Weights of a small image diffusion model.
Training: soap at rate 0.0034, 23200 steps, batches of 256.
Rows from block 3, named by matrix and row number. Rows with one number belong to one attention dimension. Each number is 500 + 40 x the weight over its row's rms, rounded and kept within 0 to 999. All counts start at 0. Numbers have three digits each. After the name is the row's rms in percent of the matrix's.
# v: attention query, key and value (stacked) (model.blocks.3.attn.qkv.weight, 384x160, the v third), inputs 64-95
# proj: attention output (model.blocks.3.attn.proj.weight, 160x128, transposed), outputs 64-95
v.43 093:463508499503421448511503430513491499476449479511562536524542531510522447564477482461513538559564
v.44 101:523453527485464498476563425465522582531468452503489502499554551501549480493533533542485450498533
v.45 094:485526464497447565529446560485540457532450385556501493454487485605482531485465466430465493459475
v.46 108:432487480382484511517489532443501535520505564440561547542564522481564505443503556444468485486484
v.47 102:456527478546473487526415564491450558486477535525474512480515454510490495531496494608528479563559
v.48 097:533514568510495572511468539503489531441534484568520515515518533491500520439526449501449459450491
v.49 095:505485489508465486531499534476534490541451466449453481505454581488451504568404529506514539511566
v.50 096:519432464556551436508487538458493512456469514513491451526487535450505454513514460502493438521515
v.51 090:526533513558545537524522422515545503558463503483462490492514489448516548459448526502511486419433
v.52 101:532442522538522476520488451479507532424421533541490568484477541519517518504485530568521438478595
v.53 103:553580524537539535513479488546523476511562376512524524528507508539474492502504512529477540485514
v.54 109:571507567434540479502494456448517523473486523466510505460483536562480527466530557538408471527520
v.55 099:499524557476497578506479499448445540441513510521528526481533510547505537492487514538543420464455
v.56 093:465424516534502471539461533464454473503517495510544493524536516475462507500502494427463506526376
v.57 098:514460523484463414488538531526471477456438402491443523554530488450511498567546518521538473483497
v.58 099:513510531567523503484577473527492522489540468505517509564488529425478536481491513490481443506557
v.59 102:491481503501508485510524469498551498529482503417490512516512472477482571453463512540471383550480
v.60 092:495476503492556441526480533503468538520508460489489510503455547480464553542421405507539513546524
v.61 091:549497444568510517547478431462436522494501523559548503479536524551496501552501529503489505512517
v.62 116:494493411466540535541599521545506529509553471445489478463541492490497530487501437443490457595467
v.63 092:411548530447450449429478582547506459423496509508458498476471493501546476486506487481599535577464
v.64 108:465420530429460495446506487491474514518418434533540500536427504498499492418467446491504566524437
v.65 105:543470465516496434480434534576399581591516464509502494508547460496531534517493496496521473567479
v.66 097:482459529501411526518468558499435582531530415480520469500482556482524512526512523488540445501530
v.67 098:499582536601430489542485555498538529479517545494456536442461569461454491497530488436490519491518
v.68 105:460481568494538541539531522530542533487473491484547485514432460502525451528421487520567521600446
v.69 104:475486478516495472467483510426513500407493502467455541484502542469490457523506516511437559519546
v.70 103:458555548470504468458547492534520565528530411470473472496494518466476498427453531420467467542517
v.71 099:502576544447509479453468505537411512525496431495462516542561512600457503518513562391480532505434
v.72 104:563461501497448514581455516479554509462495508471548459530500466467520546493496435498411440423466
v.73 101:554472477456510477491515471565448433476530558532459527480454586474537480532534518477475519470490
v.74 100:497476486533563564508487566544512495475563522475454473479498539542416456482485484429546483525478
v.75 109:520451530586457533463475413520569495535476455491504477537564509580541575471477486433460478507542
v.76 099:550414559477511394502513488507485493517487484518527525501484455476495475417560560503499495484477
v.77 099:559510559469414550513549465605508542439521451587531512476532425527548518546473591535490497465508
v.78 099:483553555569524500594525445482500536479514542502575482509556510461457466470512534531454433493456
v.79 097:519550460485469519506419485444532462512556488524489499462498538550611422504545480503489584526536
v.80 101:475546432449534424519500464575463461497448582478517492504462560531533500480454488461507507521519
v.81 095:451439394513518458555466450494514508497500488533498517441557509498548523422528530488546501492447
v.82 086:582484467513462549462566499454545479533454531552468504498489511501449457516514576489555534533453
v.83 094:508443462502455473519521481423502529518444531543479467482510549486517462519490586530452547534508
v.84 099:500496475506512454395455541496523402500494632476511511482462566441495490485494506482504469520515
v.85 102:515424537541469452405496539479391432495494521508491530498442473515504491504483508459492465487513
v.86 100:504527472552485475536506495492524489474535492469539527427542506538555520492491467538543413478471
v.87 107:526536594491437500472490474496503437504456503458481555517543507509476475545473489536530577567537
v.88 100:516509501501406541449514458496556539595507510498476483531453516560468447501468536526546492505496
v.89 111:428474507557483480528379536524502511521494549469474523532431464496577576513479517589534508491451
v.90 095:578460543391515520458517503474589487449486514500442510579552512523486568565562480440454485438540
v.91 096:467450525468474481467455527578534393549467539498521492498545476468554496500514462461531552500551
v.92 111:521497535565514464533540502516448470510483457480451451482533449466456478516522485486585505436513
v.93 093:482458500482442462456494436468476530491497536479434503501525496488482507483531536463497500532450
v.94 101:592449507465526498569455476491438535478518488420506512516560500536477517444611490400486513512548
v.95 099:508477575483494572473547461483469482497602498450503515486481500499487494479452526584532520483558
v.96 101:433457566560580531424522573511499492511524527541479498434460494403488483517538460559525452511541
v.97 096:443557472488498471569448489522472457445498495434438484568542523535564498515471501496496396449509
v.98 099:515553476538487529514522477456598508480541556502504486486486449475531542489441481498455515537474
v.99 095:516576517503544461449550465476535552481476459451462482415450486476562493526514497502389504604466
v.100 109:514514460526500526520462510479483544481500466479527464508532491467577539556471430527487499538482
v.101 104:589473498544507436487585535529520506498501528502412528440505537521547470515433508518464536570535
v.102 098:493533528554459469528493472509499469435464472510481495428574468537538509539472521537440476489516
v.103 101:459439486519521531575411505496491567523414540442489516523484516456443488578494508508440472548498
v.104 103:502466490475491427517498466494552502485435510487545459459536566476508478512442476531489440495446
v.105 108:502521533474476504499500484566444531522497496544521486541483491507520495483432444544621522563492
v.106 101:506537487541478459452481472503418533480555522499543489596510488468547516535403492469507584469519
v.107 104:508525503518488486581472467450434471422534487459527499533487552457511475498436565487506540497542
v.108 112:460495564455506479468489499565498522519474545553494533544439466501451515512505556541506485546495
v.109 093:432556568520537451520494500413487547587574509495483485504502554437477555446453512422531428476518
v.110 100:509470530555487506449483472517539594453510491557536472500508509547493504420539524499474436587469
v.111 110:491469525527575442527527515493481479565419530520495580502509521524455586479491474561563493528454
v.112 099:496463522510483532552506468590529545469526528536517506458438595500496465535483487453437493466507
v.113 101:472551480506497511477471538450418511495514524600493491534532514527480490465441493582448517541494
v.114 110:476547511534517549423440581499521504521501553463465451501557474431433495455475499439462510518445
v.115 106:540456560511484430518468479463474526533514418527550504537467417533527480542588522492471531554549
v.116 101:476473480486522584492542435516550484440523474471503516470555484487562544524564555444511437550520
v.117 093:555494538527511435568597441526499525486492479448510490551467470475458476524512537455518462532554
v.118 104:533552511494483489567542532456499441475510520541476498526479567491506540489464547478483512503452
v.119 094:453513491582508470509527516485524511510492607518524496525473563451482568520540460555486508501547
v.120 108:450477511526465571499449477508549469445542533541493453489470432471428518525486441410506506491501
v.121 107:542537469451504497531496496517519472495441487546493558490513481547449565513478526528497472555555
v.122 093:560438541427471470484487444513489475571430490477418572514518601495438501572531463430563501514520
v.123 108:458443554479511466482501471482464501435472457491498513449537492460468557479592513507505422469463
v.124 097:597490460507573456506471462483493474453514503505520511514479496536448481511478480524459479564485
proj.43 103:459476538481519510534445398504495467427550470480543530515453498549507499446533467511488493547563
proj.44 104:510486510451528549551549543454466444512446452496491585498392510466528539453521552539496483462486
proj.45 112:502448468536518483435476429480584456459479519479491498481461521502436530462516545563450558515602
proj.46 114:473488482518459494526549545561562485532495460525477426451516528523535424550429505484512474507484
proj.47 104:502478521519493485571547504440552569470493521452569515470510449531526438498542490505552476560546
proj.48 107:445574449454444487504447498479480426475496540440481471465557547463521446461492500497451460524484
proj.49 113:534522541553552589538501415458550541581530493550478560451523470436494532410513550568516514500430
proj.50 109:540474557401553555516489540502558576469583474505467518463522538560510489537482438489482555455548
proj.51 107:434586527477501456519554522535492477460414518576498554568521572611532511513530495477503503462484
proj.52 103:468560486526496526505480520416494473517526432450473468489520507490451507544478457573594519479539
proj.53 109:515517504522509483463494452547533402504463507443532538489498469536429538510498516527513486512412
proj.54 114:508430561563507508473475523514471500453510484463453564449537465453433546469508517484501511395508
proj.55 103:504504509407470482519513490470497468484430468485520472490471441468557497533504606531548436490527
proj.56 110:493528529512527517482508430567497538431501507534540497519484496527488510417539467510501502461526
proj.57 107:463523373459535483534506506467477502492483479474424483528504456570511465448499500478448502510503
proj.58 112:512506516456492511518514469504563536427443486461484538463500464471448502472493448472528548488530
proj.59 109:479542480537476507459533506534518554614571458459525480467487526481503479479538429417536553450486
proj.60 110:505474474523544530526576565467540538443470527504547454467531519487438535480450461561500445588590
proj.61 102:444486540463432494497504527451456448557509424530501554529491486566497545422543529519518529573513
proj.62 117:529505570507475543565491488542471544488486501491446504525425491448493487536511505434476439425468
proj.63 106:456495508525507479469505537485580510370534498474498515509475431566535428421511444562484548476451
proj.64 089:481485484530478485543442454484517514530482566529480525485456514496470422520441564525516521492514
proj.65 089:533478486507509545524568532537521499505539510568564535483530434538512493459492510508534469497500
proj.66 083:516425510436481515538484444522524502527453535553535500470477448449459444531558497512520444528500
proj.67 088:491513539532509494470478453485484471461511526515545502463490477568557528530474498530513451528485
proj.68 097:515538437448527476506530557499551520510503556518514508491508525530489496517506524498590470569537
proj.69 094:556485582549544490504558474484493527557505511497550504516480406482415536448477482485555485487508
proj.70 093:523446514485495441562461515464433447507506510512522507472468385465417603556503449551503477497539
proj.71 090:504477503502487558525501468532517527534520450539511451505477552529513589495509367477498525555493
proj.72 088:505479512567462487448413521438481524504457487534559401557503535524560477483579534504591421540555
proj.73 093:477534464538589524498504497486512428562441500428512491513478496452545598537534447498498498484484
proj.74 088:545525509469468492604439432445525560496486488481544454473506483595522542543517481494443551483531
proj.75 097:525491608507543485536565535473520490510515484560537490464476535452561517476487521532492587550460
proj.76 090:485457464535473531466483451466519507520450533487560520532553561506492526529434482530491467514504
proj.77 086:470500501495541502485517520523450510551475500511492465467467442442515556439506500460483527509507
proj.78 094:487445416460555535442502475456461504483499522473521479506547543405515494500520463505538444466529
proj.79 086:473528473522556470479502483615457466469488563521539524604466536510558564491497506548474492477524
proj.80 091:431492482564516543490487506530484532537551502447488497425476557450467589518463413488511532517449
proj.81 093:466468535502443564483521482463529537494479545477459530466466467456521522484462505641576485525510
proj.82 088:488521505451475455507481523491484537594485498532553525524509469459484468526489478389443508524518
proj.83 087:490425511448478508505514485522520499445444491561539483549466478485506501512494515520491577487504
proj.84 090:540469509469505523576503521473491535484498473527515546471500434449513595508515479511475492492506
proj.85 091:478460494535502474636483508515537484560498428478525542517514489584513487510472467503445413514516
proj.86 090:484449472443475434513521504540437497478469535514523455505462485483540589465459527522504460558430
proj.87 090:508433441527511527515479561423507472472437526456516479447422524519418562465481516533528538551562
proj.88 096:515530552529525510549536542527563489505473526561478520533548483484454462483581421560523509484538
proj.89 093:474483559439468534514560574408472424554480506533427482486474491507571509524458515482509527524567
proj.90 094:559515497538528459485538494477448477457529534559468491506462482468477530456565587552511500519524
proj.91 085:509474478515492458482544462487516503480514523481480519500470429530527552528578476461523550522526
proj.92 097:532470470485488522493511530509481526494480519501473518574413487538478477532508483484531537504467
proj.93 082:540505607537483424465387481535432445501474531457522472466558489497534414502488450492501504553509
proj.94 091:459514503547511477499427496408397516529517512463532479550425494523531537436430462549490486551496
proj.95 088:498559497477568499528478524518534436551500429475485580536469497457569501524476511523484502558560
proj.96 086:552516468510523505473506481514429528461475478448552546515528475460450505527499553484469430449491
proj.97 094:495433485482463514443575507573613462541559463513500451505510545485447514516525503530492468490462
proj.98 092:488421516480459451485496531549508515601516524479481473503507478419535463549509510479480507530592
proj.99 085:526554500498493359511508523466457554497523444441463468537395469463559488481522473526469515466511
proj.100 094:482460468513524476484559518514523492485561485567509522502448502482421401510453539543534515506533
proj.101 095:447486457554480546556500442482480496469507526525485516485583558449528582529550472489475520454564
proj.102 093:584445454488469444492527438515532553522479440524501467475518533448525490450509520535489483463522
proj.103 087:579472433433395521428481387478514480527536487495499495460441529579527482541544516503460493524541
proj.104 091:597551401466479545556484548471421558439491419491519494516533448469484489531596485463491498513423
proj.105 099:518547414560527546568471470477532482486534519482488478425554560519522465542507489522542446453519
proj.106 087:495445430552506418494553530533484580512491464461464533491520498507485431529440555510539561492530
proj.107 095:522501420501522490506522530498594455556530508415525489561446425470474500472502499522550513483465
proj.108 099:542564579497449496522563456588531558596507477486496481425467528520502491512467473454465426566452
proj.109 089:581440474500541445561548500551497489509473479612483509490475488489499534530422523471508550480485
proj.110 089:477518479533411394542507513433548516461421551443523466476550472504534486528480399459493544460525
proj.111 098:532561477508495526405500453517496448497558465475514513475457516514523497535501551549499526543460
proj.112 089:490525503513499544553524494457463448463423467491478504502473488521535558419526517459478542512488
proj.113 090:540473494514529487418492556454491528461444478482529586604530544507495578458513457462561550523565
proj.114 091:496440502487538503514528467458472503546518567502492529406477423478522532450529466573514417536483
proj.115 095:400504506534593489603535532448498594511453433507539564493501496447497488472574530485528481484494
proj.116 088:545529472494466506482402452525589536526442540544511493519473521550491467443457382506426580450458
proj.117 084:443512513546462591479454532479487572562552473560500490540466509518582501514537467580473514465501
proj.118 087:459456482556542441540580471551458498522470514498450525502485444471541528523561553472500513473559
proj.119 085:559453470494524451476516463498439517437441431482443567484543476557515469484501492527439523485452
proj.120 093:528473498553508494525482538463517477469515464514530473509527461501545487502496493526482453431511
proj.121 095:446478444441532520527526452537515537470508508506565422510496504462520495478464476431453507430560
proj.122 094:604453496480526475486533481494523532493519480480496460528524470501487511497454469480505523606432
proj.123 092:556550510537459451506527506521530475471504545470477580583461502512453456490513515492481530459457
proj.124 091:588538558432519558498461548460523531484514485528505482422552550499524430574393600515607501441499